From a checkpoint of a small image autoencoder.
Model: 7.32M parameters, 32-pixel images, encoder arch vit, encoder norm layernorm, encoder activation gelu, encoder moe top_k, encoder num experts 8, encoder patch size [8, 8], encoder layers 10, encoder width 192, decoder norm groupnorm, decoder activation silu, decoder widths [32, 32, 64, 128].
Training: 14000 steps, batches of 384.
Data: trained on rendered made-up planets, 97500 training examples, 55.1 epochs.
Rows from block 9 of the encoder of a small image autoencoder, named by matrix and row number. Rows with one number within an expert belong to one neuron, the router's apart. Each number is 200 + 40 x the weight over its row's rms, rounded and kept within 0 to 999. All counts start at 0. After the name is the row's rms in percent of the matrix's.
Before each expert's rows are labels from the 100 images, of 14848, where the router gives the expert most weight on average: "peak at" is the part of the image that holds the peak. Only what is clearly more common there than usual is listed. The data: rendered made-up planets. In brackets: how many of the 100, against the usual share in percent.
# router: router (encoder.blocks.9.mlp.router.weight, 8x192, trained with AdamW), inputs 0-47
# up: expert up (encoder.blocks.9.mlp.up, 8x192x192), inputs 0-47
# down: expert down (encoder.blocks.9.mlp.down, 8x192x192, transposed), outputs 0-47

# expert 6
peak at: centre (98 vs 25)
router.6,052,210,221,199,234,228,230,162,207,180,177,202,217,127,173,173,222,169,217,217,141,169,154,263,120,200,237,252,195,147,222,137,206,151,184,136,230,155,177,196,211,167,169,211,227,179,220,202,217
up.0,103,210,197,149,249,130,227,183,204,110,250,195,224,184,199,274,233,175,174,232,257,228,248,273,212,239,170,172,188,183,128,181,234,185,212,228,174,141,223,191,166,180,176,139,200,205,210,264,224
down.0,118,193,157,168,192,224,219,257,227,179,218,195,126,206,170,252,269,319,139,261,163,278,270,165,216,168,245,209,215,195,237,234,267,174,283,157,152,219,185,189,201,137,266,219,137,283,149,293,178
up.1,130,204,193,84,227,181,195,158,232,232,191,237,224,209,277,220,244,166,175,162,276,224,211,217,228,181,186,150,179,248,195,189,164,252,222,214,210,123,182,284,178,252,175,187,140,198,213,148,192
down.1,133,190,176,159,156,287,179,228,219,154,184,187,191,158,240,185,97,262,254,235,106,193,206,228,216,167,145,279,241,206,185,223,208,144,222,243,160,216,132,150,203,172,252,223,205,156,142,269,150
up.2,129,239,164,144,263,158,182,238,174,149,202,192,146,162,165,198,207,209,148,159,190,213,221,245,238,211,196,175,187,164,271,220,224,203,192,185,179,165,233,237,281,281,165,158,225,132,244,278,130
down.2,106,142,233,189,153,199,236,220,224,282,213,186,214,172,124,217,200,220,180,195,160,187,242,202,190,215,205,223,190,142,149,217,277,156,205,154,231,210,176,171,151,152,282,275,205,205,113,222,257
up.3,057,201,164,249,157,159,147,186,205,178,181,195,190,231,234,202,231,128,186,179,242,213,239,186,229,239,179,97,207,199,239,194,183,122,212,181,204,254,254,218,131,197,188,169,270,242,246,174,205
down.3,063,181,188,274,187,259,299,214,196,212,214,262,183,231,187,221,336,270,203,178,207,201,258,232,218,272,204,173,168,226,206,215,284,256,237,174,258,245,250,146,132,137,162,199,235,178,201,190,148
up.4,049,215,242,201,266,190,286,176,226,224,137,227,174,203,201,180,230,168,226,269,240,135,132,150,204,201,197,215,192,262,238,235,218,150,217,204,276,200,193,188,148,201,262,184,188,160,203,221,121
down.4,064,185,191,235,243,200,174,200,197,240,162,167,249,209,188,158,199,132,247,207,275,216,212,247,218,158,186,138,235,208,196,203,192,232,206,254,182,176,203,243,252,112,194,224,155,230,214,179,157
up.5,076,253,184,193,233,213,194,232,145,234,169,177,192,209,181,178,162,240,227,271,246,121,179,193,259,189,144,219,157,203,237,150,133,171,218,158,118,249,168,135,174,157,206,225,251,191,159,245,237
down.5,086,144,207,187,216,219,217,241,213,193,221,249,221,171,191,246,180,188,136,172,150,191,248,184,206,215,200,152,196,226,255,200,219,195,202,197,194,148,235,232,160,166,203,166,254,180,244,259,179
up.6,126,246,174,174,217,210,196,236,169,112,212,190,131,216,305,260,135,171,182,232,200,214,168,172,243,182,168,141,208,344,203,228,161,247,212,180,136,254,259,183,234,216,162,136,190,233,179,204,189
down.6,137,261,161,205,249,176,238,190,203,255,219,190,227,207,156,159,234,165,275,204,242,212,241,218,185,113,216,187,140,151,227,140,179,209,232,98,241,102,175,198,182,270,252,218,192,162,189,233,243

# expert 0
peak at: bottom centre (98 vs 12.5)
router.0,110,219,259,169,172,258,204,302,209,220,210,198,163,197,294,226,222,161,234,207,217,256,237,124,266,214,148,120,235,187,154,238,181,274,245,158,192,222,160,246,247,193,268,215,133,191,141,163,203
up.0,108,160,152,182,155,184,209,236,240,216,192,184,213,184,165,226,169,172,198,198,238,200,129,227,174,241,212,216,205,205,232,149,186,205,217,230,162,280,208,166,170,207,260,235,243,178,189,164,334
down.0,098,159,169,181,292,168,222,203,259,195,246,220,170,158,234,196,255,236,273,234,216,133,256,96,228,215,166,223,226,195,209,191,208,223,160,226,260,156,226,273,140,161,173,197,218,178,194,257,181
up.1,076,156,240,150,189,234,219,247,193,290,296,217,225,306,207,209,209,182,160,184,198,180,175,202,186,169,222,208,220,214,211,142,185,205,147,113,178,194,239,210,239,283,255,176,225,203,175,127,235
down.1,069,234,232,161,214,189,271,118,183,200,211,180,191,211,226,217,233,253,190,223,199,155,216,162,184,223,204,139,181,202,171,225,250,248,218,211,247,202,231,256,181,84,227,202,128,156,185,140,209
up.2,094,152,208,173,272,142,138,187,155,212,222,225,232,195,125,169,157,174,156,246,211,157,227,224,171,231,273,254,203,256,208,215,146,242,203,258,180,160,165,219,162,206,220,226,170,226,249,203,175
down.2,092,302,145,167,171,216,294,204,188,202,196,219,160,238,190,247,244,249,297,146,199,207,160,186,179,216,105,138,144,179,285,132,234,163,254,136,198,205,178,158,211,183,197,164,228,219,211,202,138
up.3,102,199,159,195,196,208,171,152,209,214,185,229,190,188,276,193,182,204,179,184,144,220,183,170,196,234,215,183,185,180,228,213,192,245,207,201,184,147,214,265,253,281,217,219,145,190,202,221,147
down.3,158,194,230,267,186,227,235,193,209,146,276,207,220,167,187,221,268,240,247,207,227,206,178,216,158,232,221,226,219,169,176,223,259,179,253,193,205,250,248,184,168,163,152,236,95,201,127,261,187
up.4,067,132,128,201,258,200,241,195,231,172,183,175,190,99,253,123,152,279,236,212,244,178,132,177,276,261,257,204,250,192,198,206,143,243,176,109,176,226,188,210,166,197,214,199,194,261,187,176,242
down.4,060,259,309,232,143,114,220,200,288,178,247,210,215,160,135,213,269,122,237,212,156,174,222,239,197,229,150,224,217,221,176,183,237,149,194,194,180,202,172,218,216,130,159,255,223,149,162,214,245
up.5,099,163,240,225,191,272,237,197,220,277,248,203,182,165,206,220,228,200,247,135,215,191,273,234,202,253,149,167,162,207,193,242,177,251,138,285,235,224,247,216,182,216,195,233,254,220,202,254,181
down.5,117,171,160,149,183,135,233,242,142,162,194,122,237,171,149,154,212,273,211,288,184,226,216,150,210,159,222,231,182,233,215,210,260,138,259,137,135,110,206,170,179,256,261,203,230,181,220,214,195
up.6,103,258,178,125,220,246,137,206,269,253,228,232,207,312,210,197,179,224,214,190,233,151,197,112,216,247,179,170,139,163,145,173,180,272,184,233,217,208,223,216,179,208,215,223,219,241,160,226,170
down.6,142,203,175,235,165,141,257,222,173,125,171,199,176,146,231,186,223,176,144,188,100,263,228,297,176,165,213,209,215,236,239,220,199,157,197,153,209,179,171,230,217,162,238,197,223,122,217,201,243

# expert 1
peak at: centre (73 vs 25)
router.1,050,206,218,231,239,197,242,163,176,177,174,215,232,147,159,171,202,167,216,232,144,179,138,247,141,195,255,250,192,140,209,149,219,196,190,129,241,158,176,192,208,152,178,203,223,180,210,197,186
up.0,044,180,183,200,106,194,169,230,226,232,213,177,219,149,230,178,222,160,228,175,170,164,206,242,105,270,216,203,195,232,161,215,273,198,189,221,191,240,219,289,237,129,240,212,264,217,226,255,238
down.0,065,240,245,187,238,225,219,188,221,190,194,193,135,196,213,171,220,225,106,192,124,228,232,219,273,221,159,160,190,195,266,179,193,228,103,206,291,198,264,190,237,221,118,190,195,153,226,206,189
up.1,074,186,149,168,181,189,172,136,189,163,222,172,200,192,169,237,188,208,139,155,222,224,252,143,184,173,135,293,166,230,272,176,150,223,177,167,159,178,187,177,270,225,199,179,193,165,239,257,162
down.1,083,257,216,146,135,189,208,213,200,278,255,242,170,191,247,223,228,240,203,183,180,223,220,215,212,177,228,170,178,173,161,150,205,143,209,171,207,258,259,216,128,131,169,214,200,176,148,229,222
up.2,098,209,176,242,217,165,151,210,206,147,195,251,164,170,184,187,103,168,229,195,252,245,236,194,183,211,286,194,132,194,230,147,136,199,214,164,114,173,194,165,228,222,170,262,247,194,185,205,193
down.2,103,245,155,118,207,189,177,207,202,186,222,227,253,198,224,154,218,153,173,154,215,259,224,236,146,146,191,220,238,263,229,180,189,204,183,197,210,132,231,196,160,151,256,212,249,217,199,136,234
up.3,127,186,184,191,255,111,235,173,185,220,201,217,195,210,238,232,187,199,173,169,235,254,164,148,270,237,221,186,213,212,158,183,207,250,242,117,161,285,187,191,226,194,231,155,211,192,210,222,197
down.3,118,200,288,208,266,236,251,148,160,195,215,171,203,130,185,176,144,280,182,178,222,255,203,220,159,219,156,231,171,209,172,225,280,172,195,197,233,171,201,126,106,209,208,249,202,161,215,172,196
up.4,125,144,224,305,172,202,138,239,195,245,230,134,217,231,159,144,251,176,213,231,196,195,214,247,239,173,143,147,212,204,299,179,189,232,158,136,263,179,220,218,214,269,219,193,174,299,242,208,168
down.4,128,255,112,184,179,221,142,189,203,166,152,185,125,166,240,225,233,251,164,227,162,160,240,162,184,126,167,227,246,198,226,232,236,164,208,201,163,201,254,220,167,201,239,156,207,151,195,157,188
up.5,068,213,243,219,172,232,184,195,187,226,159,151,207,194,209,264,240,181,168,143,103,211,186,185,146,243,153,166,280,234,222,181,163,146,246,92,240,231,162,135,135,177,183,238,166,154,154,256,198
down.5,072,198,240,159,194,214,223,186,209,165,252,214,162,187,211,181,137,235,148,142,163,170,233,243,267,195,116,229,177,154,165,167,213,184,157,190,261,122,200,230,221,253,156,185,160,235,235,189,125
up.6,057,250,153,274,172,247,136,188,195,217,196,151,213,252,185,249,146,127,175,245,215,179,168,210,233,174,262,185,284,180,204,245,223,223,162,192,193,196,243,174,254,240,187,181,182,186,224,166,221
down.6,078,144,264,160,248,163,258,201,184,234,115,220,156,250,234,144,199,217,156,126,251,265,242,204,225,175,175,208,158,252,185,102,82,185,178,207,214,176,179,265,153,169,260,235,223,208,207,189,207

# expert 5
peak at: top centre (100 vs 12.5)
router.5,156,225,220,194,174,141,185,187,174,230,230,215,182,235,161,179,224,236,141,154,198,244,266,186,203,206,200,244,221,222,211,220,215,248,135,216,185,289,242,230,134,227,184,188,217,237,153,216,206
up.0,100,260,164,205,159,116,178,122,130,186,207,169,285,184,218,224,181,159,204,214,267,167,244,146,251,229,215,72,169,243,183,192,255,169,147,192,204,219,220,236,168,183,282,244,235,162,259,153,204
down.0,083,149,258,192,235,245,168,230,234,202,199,248,150,194,190,154,223,230,147,252,175,244,197,155,181,199,200,255,213,183,237,178,185,251,249,213,223,110,222,161,223,226,183,224,176,215,204,190,269
up.1,124,197,252,172,225,154,197,195,178,266,190,147,190,251,157,235,221,207,147,193,236,226,165,209,212,185,188,218,255,236,238,300,231,182,221,163,195,182,172,213,167,121,206,213,171,249,141,272,197
down.1,112,200,195,218,193,245,169,261,189,189,194,247,200,201,207,214,245,217,226,242,212,143,250,195,176,244,164,194,141,189,232,148,145,142,216,211,190,204,218,256,170,191,220,167,254,162,276,137,237
up.2,109,239,171,208,211,249,259,169,211,159,217,236,202,200,169,127,167,211,219,165,217,233,240,231,245,244,187,155,170,123,200,211,205,145,209,258,164,169,235,208,154,269,202,192,258,225,208,207,102
down.2,101,193,210,199,271,192,149,224,191,225,155,194,218,231,169,168,181,186,249,266,235,187,150,145,184,116,209,176,181,205,254,104,167,193,279,183,263,191,225,146,216,156,265,234,198,237,225,294,235
up.3,146,197,220,225,228,217,204,192,190,248,252,165,175,243,188,228,189,187,188,206,240,138,234,150,223,224,264,232,153,199,205,226,225,142,244,180,257,227,229,181,172,206,264,167,283,216,155,213,204
down.3,132,269,198,227,269,224,172,169,211,205,213,244,173,128,99,171,150,235,203,207,207,163,190,175,244,258,186,174,138,223,182,239,217,188,207,232,181,209,230,221,152,171,213,253,236,172,157,161,131
up.4,102,185,167,194,137,139,183,233,165,240,159,233,134,251,154,236,191,214,271,163,143,217,210,188,238,197,187,218,156,167,115,251,218,264,189,180,170,130,235,242,185,145,190,222,195,134,190,192,149
down.4,169,285,214,175,221,218,182,197,203,183,208,185,285,168,232,169,318,162,181,186,178,191,170,193,178,162,141,190,215,170,221,151,207,175,226,180,260,248,129,111,214,177,172,190,220,254,138,248,268
up.5,118,244,219,217,153,94,208,187,177,207,240,164,180,205,129,190,181,207,155,150,249,195,278,190,236,205,227,197,267,198,277,253,163,238,213,235,118,225,183,307,165,207,198,185,181,270,260,190,236
down.5,088,250,181,132,152,179,253,216,239,213,223,165,203,256,190,223,222,190,189,217,226,169,164,221,242,158,202,198,162,201,180,162,167,150,197,255,231,212,158,267,87,125,157,259,219,175,128,235,231
up.6,085,155,209,256,156,221,236,175,293,195,268,230,203,203,215,205,208,200,184,287,194,179,257,181,145,215,210,189,184,239,189,87,178,186,222,291,136,256,173,222,212,194,162,206,142,183,226,180,122
down.6,073,174,165,251,215,207,210,314,160,171,120,187,198,265,178,166,183,253,226,215,176,219,182,219,243,213,140,194,192,207,225,213,249,206,172,182,239,174,227,130,176,199,135,220,232,181,155,191,219